A small encoder-decoder image transcriber, trained from scratch.
Model: 64-pixel images, encoder arch preact_resnet, encoder activation mish, encoder depths [2, 5, 2].
Training: soap at rate 0.0032, batches of 192.
Data: trained on analogue clock faces, 97500 training examples, 11.6 epochs.
Rows from block 6 of the image encoder of a small encoder-decoder image transcriber, named by matrix and row number. Rows with one number belong to one channel. Each number is 128 + 24 x the weight over its row's rms, rounded and kept within 0 to 255. All counts start at 0. Numbers have three digits each.
After each channel's rows are labels from the 100 images, of 14976, where the channel reaches its highest value: "responds to" is what is common among them. Only what is clearly more common there than usual is listed. The data: analogue clock faces.
# convs0: first 3x3 conv (encoder.blocks.6.convs.0.weight, 128x128x3x3, each kernel summed), inputs 0-127
# convs1: second 3x3 conv (encoder.blocks.6.convs.1.weight, 128x128x3x3, transposed, each kernel summed), outputs 0-127

convs0.71:113150089107159095118144120143099104122089119127108135137100156121162139103138071172083152083088135138106109128124138127118125170079097082125111134123168098138083108103112121120103078150145102123104139142091113109098107152124118139145132122117086075076106114135132092091122099115101120147113132093151102144133137112087122147094112100121138109136129105138123110114128111124131092144095
convs1.71:097092116101126136094129131088148109131140116143104142147123099170122113163114128120088150107131140126169118118135114099105123129139112150157132131129125137132119113145093112165161161164109115153154141099111123173141169135163129127133064139119179171132155140129131138120176162155158109128151123134168144165122145173185140110120148183128106146112152135105109095121141137126158088136077
responds to: minute hand past 5; minute hand past 6; minutes: 25 to 29; minutes: 30 to 34

convs0.41:142131109101130081119094100137111089130100114108164115112122137140167143143088160129117148145130103139092093145105087170106116128097117066113129124101118103130109156110124104127151104155135132116151065113081159142124161124106125097128131118071121106121124086086108154106093144119112094107176156145109102098143119142116134128135139093105153134098123111164125091123147090141140142152140
convs1.41:095158084123164156085134133165134105081105061100118124139121107093125170148101118107135144120141139159093137122161172082197133149122121155136133104119138126121132129146127122110151147115126123112109154129132126113135135117142123111104161072108076108142094080129144119110136134131140137156099139155129118123129095133134111123101101110154142106116188126084154092106130133129164108153152
responds to: minute hand past 11; minutes: 55 to 59; hour 9; hour 3

convs0.48:123129097129136150138116140140110092156152091080171088121130114124144087146130141096092151159077139126127118121136114127127132169162127090094084137151105103114123208131110107124135128155100122109114108143142158119133138126147160095101122121106147147131115133121101147131133151141152134131086124105179125124089124146109117196143103087148170107137086088117123147130127103164128116097140
convs1.48:166112102139120114093116158103133137135106104152156124158131119152124131142094163142094188134110138111129120104166115182101071124122099142128126139160152157144117145168137099124153130105108106151162121193141117089107118139143103119147122135116139144131100149170114128165130131113125115113140154111121122150161174126147136113147109104077079112089137098102147115144141106153195125117121
responds to: hour 7; hour 6; minute hand past 12; minutes: 0 to 4

convs0.77:152098156121119085144150128095088152114095112138121118114116104172148104091130117159100155123134095125107120097127137108098106114130113121124112099097120109132127155116082122147155140139107121132135068144111122174095112140111103098147124099124180169133142102081134130111149088091109130189120106132111090158125164154138163133117107108137134113147094090155098122093138102082136107114128
convs1.77:128092103130102122097145121119107114124119095150190120150159126140135116173117108138062190113131138165114115123130093118161112130139141178122111138138156143134180124159114129131158152170110116154113144170119111159165126167142140159105109156152134140151170120124135143141147149125135127162133163145140067141089136145142152101089112119114100114114150109126117113135106085122152108156098
responds to: minute hand past 5; minutes: 25 to 29; minute hand past 4; minutes: 20 to 24

convs0.95:135152122075120122142092131165083133120102113135134136112143105141173135133128081124125144111129147086098118119152094104150143140127100129146135126148106146148147137156110081099142114119132111119162136137087149120096159130092160137087120106116129113112081150124088112167087100117122097111140181091134115114132120131123061123123111107093175147156116098111142118133138070120126091102098
convs1.95:130152088121110098106103113143126130140139127116126102142125107171159154113153116084120186156097144134138127129158121108129132131189092099147123111101145152156106134105144104169143107121141167119155141141107141104110119113119114104142181114154113171132121109134139170175095098155152163115154125147093099127118089126111139139113107123072117114136128092143137068095139106114119127119074
responds to: minute hand past 10; minutes: 50 to 54; minute hand past 9; minutes: 45 to 49

convs0.20:121139119106101140154130162146126106113160123113142098102167114184139134077148119111101129159087143116142177103103133101107120136130128129135180101136158125106158165098103116154132146099120117185152153130119181142129107137169079141122129154135128159166128092180114089150134120175131140163124110109162112134148133140116098118140107112130157126159130078166136126122155099131152121120137
convs1.20:143074115151107145097112100128121101086156103076099116122128128135148143090093121095132083126096124104127100166096119113133113145127148136158141104130102133158124080126118093165124107091170130129130112100103119133115102097158130098126119128179135147149125134152126086142127141176124127107096123069130077129119108101140093121121146115117096142106105143116080107095122152151092093128114
responds to: minute hand past 6; minutes: 30 to 34; minute hand past 7; minutes: 35 to 39

convs0.55:157160111147153173127143142172122112131162106101103166130146107139130167119132126135131157142129148181156169119106168135165138152154157146107098153152161104103103159147130126087110137173100153107169175133121133133143105169108188136125139171145127156143127120143144101148113119107101161113102123188163140163123139112137113165137131119123118125111133157149113140129180119104141131121116
convs1.55:107161092100131077136115146144132120127131097150145118172070140122137135114127156155118153155160139061105125132156104128093113140109108130143174094108082101137099124130133105121111094081128150124116095162111109096119123079141121124122125081115122091071104121140129111100102134142137102110113126144101092116148139126121100106110115139136091172131131128122108130108078158166145158133150
responds to: hour 11; hour 12

convs0.1:144115134076164128092129158099076142143145123094164129092118086125121109147109100141123144157100150151082135159143114108128118120117107114103090134151097123152127142162128173125096113159140173099153101086100117118113097142143115140195136115129141113096126150071122076108125108107122096142113164143126135169123167125156122136079148120137124119117114095104166129110136115138141125138131
convs1.1:140131150065092125088138155158084135132121162162136125099117141106146108095136083135169144136115144132124095109088116157107131109142082152161096133146086126174141137101107136122120141135146081136111115135151094155095104131154121117127120109131126092129170142138129134126147131122122139132144121098138078120153108124128119107104139114148083093142184114110159112107149056118106094153131
responds to: hour 6; hour 2

convs0.27:150108157093114140117113081132093167128164129099126150076171102144149146157118116128147140140116153124144108126121134146104105123121086123106169145132109148122166167092088155138148102115133155174092104095112139093116110142124114114134094094115136121149106122150074133149118112147158104108132189112119124138139098144121111085124076122135136105126122118081128135073151138093106131093125
convs1.27:118147119124118095124130092112128157144134130131107104121112174132105136154132133119165096101085130117070118172114043140129136104134124119124136136148107123099117102093127130137112080112133131123097126137158132118128128119159111124107131062087136092187166154156121128107088118115086133135134113131108137104134100113127075166151082122137139098096128158110110128142108108104122091109102
responds to: hour 2; hour 3

convs0.87:128113156152177108111117125115113082104117139126126101115150115189158120117160102124117138113102122112103116106134091108117110126102163144126123114092121125117118141110095099120104124141143106121137122122153105130109091090106125131084088124091113146131124110133067064090138114099104149138148130074107130102127143117087083134132092109128161146094093087129142102124089088125165115108103
convs1.87:116114088108090145104114128154112134138122132104153126139142110145170114126122091147122198138116167094137105126155114155091094141142114148102125139155146126143114158148132117170114104132127151109147137167141142109134143169158159144153109139167122176161141104113117166159121105129169145114129164134081117116154149136101141137138114102054098141121157092153119116140075110111138091117108
responds to: minute hand past 4; minutes: 20 to 24

convs0.21:165130126122151126133106116108154136083155107121152173082135108116165141124127136135105138143125125153186142110120115123149139163130165124113133134143183118145103211079115135139141133144103151126130166146110096097153124124184117150112123151155073173161143163146146144106135140150132119151111113153147088120118158122144116092128125157096168124124136106159090141146139124127145095119145
convs1.21:134177108115102099093116124096127113098128108073123130147112104115119086137101155112126105144173115107085136146162124139124109109122118170126142108109103133147155089105165135143150096080140117136111087151080113084109132114121078068117150100095089099127114141132153116111120153132092116138098116085137119110099131120138122119105123121113094100110116141113165132095103163089131112151127
responds to: minute hand past 11; minutes: 55 to 59; hour 9

convs0.12:142155159137123101139122160147142143181135133162153156122151143168145145122102141152162167148149141165173146158146156162154127149116170107166111128146178129146113138117110140126136109156136143113159160149146165152158139145154133131123148163142134157127140155135102124154168117127125165126146100171108150163121126160096160155148175170157136121134143156155129145156133146167182154128140
convs1.12:130137115147134153114102129152128133145127119101134147175117134141140120100114157099110065133168112115126102114062117133102147119140105164103139100105098090129126098148085098109094084111121118104121109139119091111092118118096132093097120131098087096110118091123122113089102152129128101115134120124101141101129133085126097097122119135111126158119109164068154115114075146146081154118117
responds to: hour 6; minute hand past 4; minutes: 20 to 24

convs0.101:101115108101111115118138085105128095100134139131149125135131129137150119122180135122139143160126133116171153145173128147084129163161150114092104116123162100102120129159112157137122136112112116134138144101092182127136124155149126125076124114090171150165150147151139103137143177152148129135112085091069141116151133088107117122090074087145127101121113114148077132125158143150151116111124
convs1.101:168133164163129099158127132144162135153128102086142109125147144160123086136098185164136168131140131092130118141132076131143115143118136153112156088165117166135171152146123148124177101103104147160124148181178151129108132120133170165153106127149125125148149180134124107132122141146118151137162141153113087113143151117149137123142165132097107147117146129129090134122103114141183135143136
responds to: minute hand past 6; minutes: 30 to 34

convs0.73:116100090136171123153088137121116094180087125125143097117142091136127127111111093068107162146112097123144121111092134135106134137180103109083115100140136096074146136144165119136144111140108145147128120091107135127112118117108186103127117130113134152144098145138122103138125115123116117119110103106157077131101129145107127077156079123127127168156086126153131118105129081151151124104103
convs1.73:113155084126152119127129140133128117124113074135132132163139120145141157133127122107084217098103126112115140137163087113138115133062146123145133142145141135132133128167148139117147110099131138123139130188154122133146107152129119183143116129137141128127082109164120153145122110142110150148137147169113064121157133146127112156111088135100075105110172133129100119124117117138187107136119
responds to: minute hand past 6; minutes: 30 to 34; minute hand past 7; minutes: 35 to 39

convs0.6:112120133127167129153173131168095089153116081132143095134135131127165148117104093114138136110170134109131144179109145150150162124123121100140144181146149131112149112123160109140159097115114136130108134111133154082123134134069152138084114123160115136138114143146095137174130117143118145129066167146144122083123111133117130107128162114125121094044140120101089139120115154115131127114145
convs1.6:117101120103160092121140120119144120097120117109147154133112174120098146154127165148120108167156095125126154151125105079129148189144137124152184131114157116123113090093130175166119139116144181114112088111133133092124122090090106089119174106110137144123092102172110126161122142138109156138122116124124121098111150092109111131114135076159110107119092156119123142112110158110111147103122
responds to: minute hand past 6; minutes: 30 to 34

convs0.61:119073109057123115124163151139097123126140111157096166132109090130116132121109138128110122125098146117113132124102116128131107174133094126121118147193098090102104187084137140105126117125145165121137078097128151140111089102119158104139124149126152140158137123122099086129114150123122095102099165123158109122112129129174130118098103111107154108135123115123159160090143115091110113087107
convs1.61:130097111149083146100153101154116116118127128104152122130119136109113129096112094146156169092118181127108114139096098144146130108105108131114129120153101129138129110073146109122115122101150151133111126122159127143075091118132145154122116059124163060161163140123134109107113137149138095119104128117118099134143097149159068130130138136153096092101135171121111157103151073110136112118136
responds to: minute hand past 4; minutes: 20 to 24; hour 3

convs0.32:124126130120124141057123080119117132128106121121110121112118177145153141152134072086150154106144144163096100157160082135093115145126153138124142120130120124110088113147098157136100089129122107136097114106162106143132147123100140062112141103122145147149112099155101135097136116076090153152129094158108133102127127105139142158146111089092145141131122141164146126107142132162126099076128
convs1.32:125138157162144182154114084180161138146144208111146129128117123131122114111145157117133105106128132122157111121133107171098093136132127132107133135171130113111131119113124118106127088104149115128108143147146137072121115138108130163097095124116092137141137146164106163082128137100111079115135136144096154091172160114101106091114107127124132141127182133139126122140061105112135135132154
responds to: minute hand past 5; minutes: 25 to 29; hour 2

convs0.50:122154140123150138133072143143113149109121128060153115107148117108176120105140096128141153120085124084087107110096105134114111154099102084140149141132134126116109121065115120123098125126136149069139105133123132114136098135123114138111120127109083132111104138122112122122124127124065177113162158124079127096134130100115140159128091075124166099101119077109115111097133143130140134115124
convs1.50:129181137121174153157093126164132139108143121124131122146103119120153133154118120161104172129122124143057125127197126141173114161118157168118164099139108116145132182135132120137100128154134141091110131153121093125140138115166107091115193099118081123121116099135142119137125139150118150148138150150123115101150138149100109106124110125162128107096167116117176134131117116154124081151123
responds to: hour 8; minute hand past 11; minutes: 55 to 59

convs0.57:090090101082118077168091129114117133073146163145168128110108146123092138133114118076117124168108130115121139093127066110104126147156108110130102099145112101100122154122143124132126088165098150109128124111119137134135093135137093165141091152117124109138115140146137132106111112058114121117133140112086115165137133155155117109142125100126154108138127100118144120117173101128110098124074
convs1.57:145136140130082081120163169098111134138155146109139147119097109086132109067136144144160123129117096133154118128111161149134125087147084136142109112154093121119133140090112138139147109104124140189146087167146165162115099127164109134153108134119152101133171148132163157118072125100103135106137102114102103116136116135131083135107140118104093117137159099137098150128130109130155086129093
responds to: minute hand past 5; minutes: 25 to 29; hour 7

convs0.121:179128083146151123116118114144149115129129163099150124107140140135085131070142171151121174146134167128153177145118135124102120112156144100138087136147162136090085174111122129123139144143091153118118174117127149124185115114112104117101165108130125150153143180138154115150177153120162131143154092158116135123106144142124158114127105147171097129150122142133107124145152158127155106099125
convs1.121:109124112155094113086096111100146117111112097102135139193144112151131142135130154139096200131122139113101118122127066115108109147124131166137142091123124110133125125142139139098139112111113127112130127147120106082103136129111148145117128147092095144138109133128131120123134146134118145094114165132109068130176162099123127119107118148133117125113181083109113178133089129165206108116119
responds to: hour 10

convs0.24:106165181138143191135136124156115109111165108147144131110130152145131112145137137137153129122142160120119083126187134085157119159127123152110077141104107130135162101103104142119107086157122150115112109116126127173122156159122142152140108052115097134132117097140081114191146115102122114130145135130056179111122129135161126145133120128128139127137119169123135121098118133124119136130146
convs1.24:122190183164134147138142113117138148084152107113114077149098116116142109135127144132166093112177136129101140091151129126130135120100144164108137114095113101097144119107121126116097088099115122117107116102130118125165160097104116117124136086109110109129128117164123119090099148112112140154148101138114147097130138104094072116146106161146095157105134196116170138155097132152123143117151
responds to: hour 10; minute hand past 9; minutes: 45 to 49; minute hand past 10

convs0.68:135087126088094077146102125119153114117129143136089123102140100121150132113127086099129141130111117136109160120078096153081092131143150127121129132107174082139116112107125131119098101160097121110109131130162148143078109111143147111124112143097121142106149109105144130077092095094084127107111133109128119138095141159105120079124104120121123149172107086112127090125122097079149115098098
convs1.68:078126150160148140122125112052122120079128146129169158135144106128128079109096162103173124130145113128138127111110110126126097122095148118154107128119111073090128120145134119116133115076101093144115124137115176141151163143114102120125099146130110132161130166140123148105150126095104120124103114142125109116112137113143148088140140122163129143129156128124119181119120092140133043093113
responds to: hour 5; minute hand past 6; minutes: 30 to 34

convs0.90:085087146105157107126099113088123121109124093120115103109132116122142119121116140105122134157140081101097106132141111072135111181148126092103122119053133097094096096139133115120118103170109075101126131115130147128121131120113162113095106086137114130104103098105136113143127155112126097131069126148125140111130128130161133138065155101117165099104078099130108124135148128126128113120107
convs1.90:115157136158116142154120123096109142125105159122135164161117111149126111100164115109193149154109140127142125118175199147089115116108147135149087158113145110126134088137093151132127145097127119162150136144141163212146168139148117126174089151117107127088145124109129165130114102112123159158155104135112142099121144136117145121097124131135123132129129172159088129119113096145101107115131
responds to: minute hand past 11; minutes: 55 to 59

convs0.0:129169160157122150130139108109140119127137127131156131138161161174156115103169125143167172169125128147136183144151178144108123126146173146108141141123163110095094110113126164145145127155152137113154136120138146135150151120107133139119150145105148174131144139134111164145124147124150189148169065172146144124115105108073156146168122153146103129152115152144134126150137146126169149101126
convs1.0:165124130196150129145102135157149136137119150104152117134092132157131140118110140093116040127141100118082084149130075118107112101138113130121169096128095105143136113093111106115119112105114106137080126154138084110098114114110149107111127133117093068130147134135121091136116113144112113130131135133113122106123130116129099082135131140127104185092097147098140110137076118136106135116141
responds to: hour 8

convs0.99:127111150109080112154131121098138111106122139121153123111121123128193077168089127099145122168154077136109102164186098140088132152126091114119113119136102136136127082134104168119122127127124106120146087144119131092156144124115149149149138102111103127092144157129113143155103124125142171124146118117137149060116091117096146147110121114093109073113100132125147119079117133111127129130101
convs1.99:093108116137097145155126132114125100136169135089112112079154115162151106152118166136129137144171125158093103170115127127125119173173135127140179157105110128137138138111134116150114112185184116171114118096128100135157140115152114105172166132110137168147138124165135136116141130141146132122095136177153151094076129127141149065138128139122125079126119118103148140111141136112107112151130
responds to: minute hand past 12; minutes: 0 to 4; minute hand past 11; minutes: 55 to 59

convs0.31:118124161113119102123131111117151065171078099130131117115156149119129125154148099143140149140145116151125124118123122174120129129114105106105159146171130136126193117132090141124123109122088174120171097116069130089150131112143143131138103103126105139153138148103078109136104107131125100126111169148104105056147122122145166082108127132124152124112104153111106120116084102135143142091116
convs1.31:110140138136092129144118108158073157117111108110120121112126122141123106112149086110149121112121134141107095158113126121150131110185128156156115140052108135160166142110114123138120170162147144118151105135155128157101126158158150124136048133112125118102165113096129122155120112103135180118161115123089092125109090102142127127131104121098089099103082149127107098112102120107142152149138
responds to: minute hand past 5; minutes: 25 to 29; minute hand past 4; minutes: 20 to 24

convs0.7:153114128162125120142130124125166085103110122178164155134155152170135143149120141151144138157147137133122149119143107173146112155133155115123103110155133156126111130185147154103125119141086139151112161141119101141168155148146131093108145168142160159184145103145132130138138147133127163145119067168125107111097142143121155125153142137160129156145159144153198156141088124149161124105145
convs1.7:101112092111110152112099113135138136114087162106122149141128113097105133111106147135101090105122127126155110098084130150101102099096092158114121105152108082142112117113079115115094086083142095085124102151110110088130087100112086118103136133072103111121091112107114123088115115110138122093125093096111138105140095084102114115125124092119116121123133135091127142118103090119110163110113
responds to: hour 6

convs0.93:115095149098131130113118098132116133106125136132142105098148144168118111150095104126144150085152151202117117147150129164139116150111126130136154123182127154147160142150127136153149149143104168156122111134123122157165143130125111140152102107173117141096129103099148169098185093115130147136125141117080100141068104148104144125135135088104183142146136126152122158096094133119161126093124
convs1.93:144096136123128134132089097105126133157119131137098150134156150157189100150137125128134159159096115151091120141102128140141134151127136163132138118151146130166129130088099115165157157172129158125119118123137126133120138169142156139099123119150096170169162119121115134147171093103169128145114198125103125129169091148156138127126150114077159168148159090146162119136115098134168116128102
responds to: minute hand past 12; minutes: 0 to 4

convs0.52:123077168119122085115148118094102117121124121173160080129136126142143129099123118127122128133115159133094152103168117131086121141122130128089068125140100164108113107161123150119145110124096120113137089091132106140119111090122134098086126148119164133140142147109102088141100112102118100098105110099105137123122163123116114094112097100110154123126109121141090104110086077132135073084093
convs1.52:134121128110101133062098131157136128126100141131106104099140150119148147142149110120148186124085135082142117146134093128124140115077077130124119146205150117107115149136142101143130114123131139118132147101121137090084158162122139154145105145146134184142113159127140146160116091114149162134123154119116121157181123123135146159084114074121097134126132146123114119140082136141132101117171
responds to: hour 5; minute hand past 5; minutes: 25 to 29

convs0.10:155110156137128127130111104072107105146135109106183173100120119129119092151102115083132135133153117132130095159095100114126118128129141114115132137103105115139186128125120138149162119142116111170095142076095107143131126136140150090151121092148108117160119118097106163102148136100127145107108168132096121100109115195096108135083149108110102090129115086086124150114127104124104147119093
convs1.10:106097117071100114094136123103107135120095194144123148091120170112122115139146111143161084120103120150132121117095098174108107126134076107166156135176113142152128126119137122154125149161135114117126115127125128112123139146144114078115160099118123088145169137121131131128122138118113157133136093102184101126131120151137115119144118103143114112124161150093156100110119052092086103128113
responds to: hour 5

convs0.47:135078115109122111165117086151120103135102127137124123116154096134145101089076119117069136134116090140147128135113092118104100151112094128137098082118142116103105129157092108086120138135152094136113078124094145145109125117176162103121109143101133139109113110121133106107123092085123080155145112066127132109146160149160141138110098108109126140134116094148131133116115103136085093150094
convs1.47:144159127125114073115146133104122144135118134093172132114105132160125167099150157118136178150092128075132109133160138135125140112169084117141150117148135158146128141121137119148154124126086151147127137159110145082122088086119119146132170089122138165170141132150145140138096131152113135152145127150158071144087136117122129150113102088177094084120118129093110107098163126100156125119127
responds to: minute hand past 5; minutes: 25 to 29

convs0.70:157097150083118143129066135086097115124129119119151128121147128144131123095142135122108141154117115146102088112142146157134103135180075119132151109145136165134142162143143174150136125155087130119125158128079123104134097118192098110099119109146113136132143111136150087113141132116151118134126120114083083116126118094129143112092138111143141099133102090129133099074066118130146104118087
convs1.70:172112110153127121117155133120126146126141095133161150146168113184170136144097156164087201138107130153113118128153114133126124127142165162120150127131143155134160152155112132115145143177100129109143142175120128117142158152131169137139141145103094167135163108103114109129152152126120164158140176138105094102136133119141126120129117128111101132106165102091108138111122083145190118160100
responds to: minute hand past 4; minutes: 20 to 24; dots; minute hand past 5

convs0.122:127105141105093096104121140119099101129113142075118137109122145140124102122137132110125129081103147124112100152123093131109149149122119090121067141208129112172168151136112162117126135163139125127141110078104159128139102142135145131117138123113091161124153194116133132177124115144095156110138115098100112099120107158192104113138146128128115104170111098103132102110147122137147113113111
convs1.122:130112125167094123140108123116117116124189128125118086135105097120158142107110102136124175100102109084131122147112127125167102126115115111164139127146092126150116128080114079154126164140157185145142134089150117135138128136157128105163118112149126157141132193124133133176118136164109142116117122111119113129134163118145125097137106118112088080127119081175097135106163144107105099173114
responds to: minute hand past 6; minutes: 30 to 34

convs0.56:168107142107128103115118145100102147126138114111148151083172107112126171096089116121120140167111099113132148102138104133134122118115106086125120111145144135102164144110097171136150144123080165133102135101157139094136111121148097114155115116077137098117093145140134161142098091127099105133140104152154113129123154088101134072082151079113102112157121111078159134127137104099121101104133
convs1.56:162160114118153130108121154126125140142094148087124111133136103116159178092133120094205140146147124118117087103140155098104113146135072149181115127107134140156110109119133127130127070103105095125121116133117111083108091129097101098134142121092097113151113088114146123123112143131118146123122118143144091106121065108091124121070112110175142132113146125114144136117109094135113117114151
responds to: hour 8; hour 9

convs0.80:104111098084174136163164077160087109120110131162090137118115143141142147111092109075083148163128125156134121153132135117106128137115096158158122154126156087087137161115096141178135128124095118152130120129113130136137117114143155117126102111112138145106116069148114151094098081100093102094152102118161104098131117101143124112084125101118132138154144102141117132116115114145148102131091
convs1.80:101108119103120096080124106038083108122141113108105155152122133160137117127134147100075163117109116130177093136148114111134099101126108121161094136108104122144147109160084129160152155117136128170132124134147145137148125167144148121140114139151140138139142156155111159113156126136138126149135109149133119167154118166187144110130150156107109135112147107133129111117137106125183093092089
responds to: minute hand past 11; minutes: 55 to 59

convs0.69:100101142093173145178156161140094090130095082100099088112147108164131087116079110113082134116119132145132092114144105121139129136123111136082140159082109115095142155153106132111126126111111114136112109121128149115125130121103161130126116114138123143124108111095102091120105118122124093120094099101169106115115102147136085159119120126108128113040123099133118153122111091126150124096125
convs1.69:106086114131108092085092119118150079121076105100155128158172125132135140159104153131093173165098115097140111179090104138099136167140116101155139127130144102114092125140138116138126110155142138164130116153116165103115121129114125136102107142118149148160090127212117106165137118154153134099126131099124117128114140112124128107123127091124080173121141116124118107134083141112150139111121
responds to: minute hand past 11; minutes: 55 to 59; minute hand past 6; minutes: 30 to 34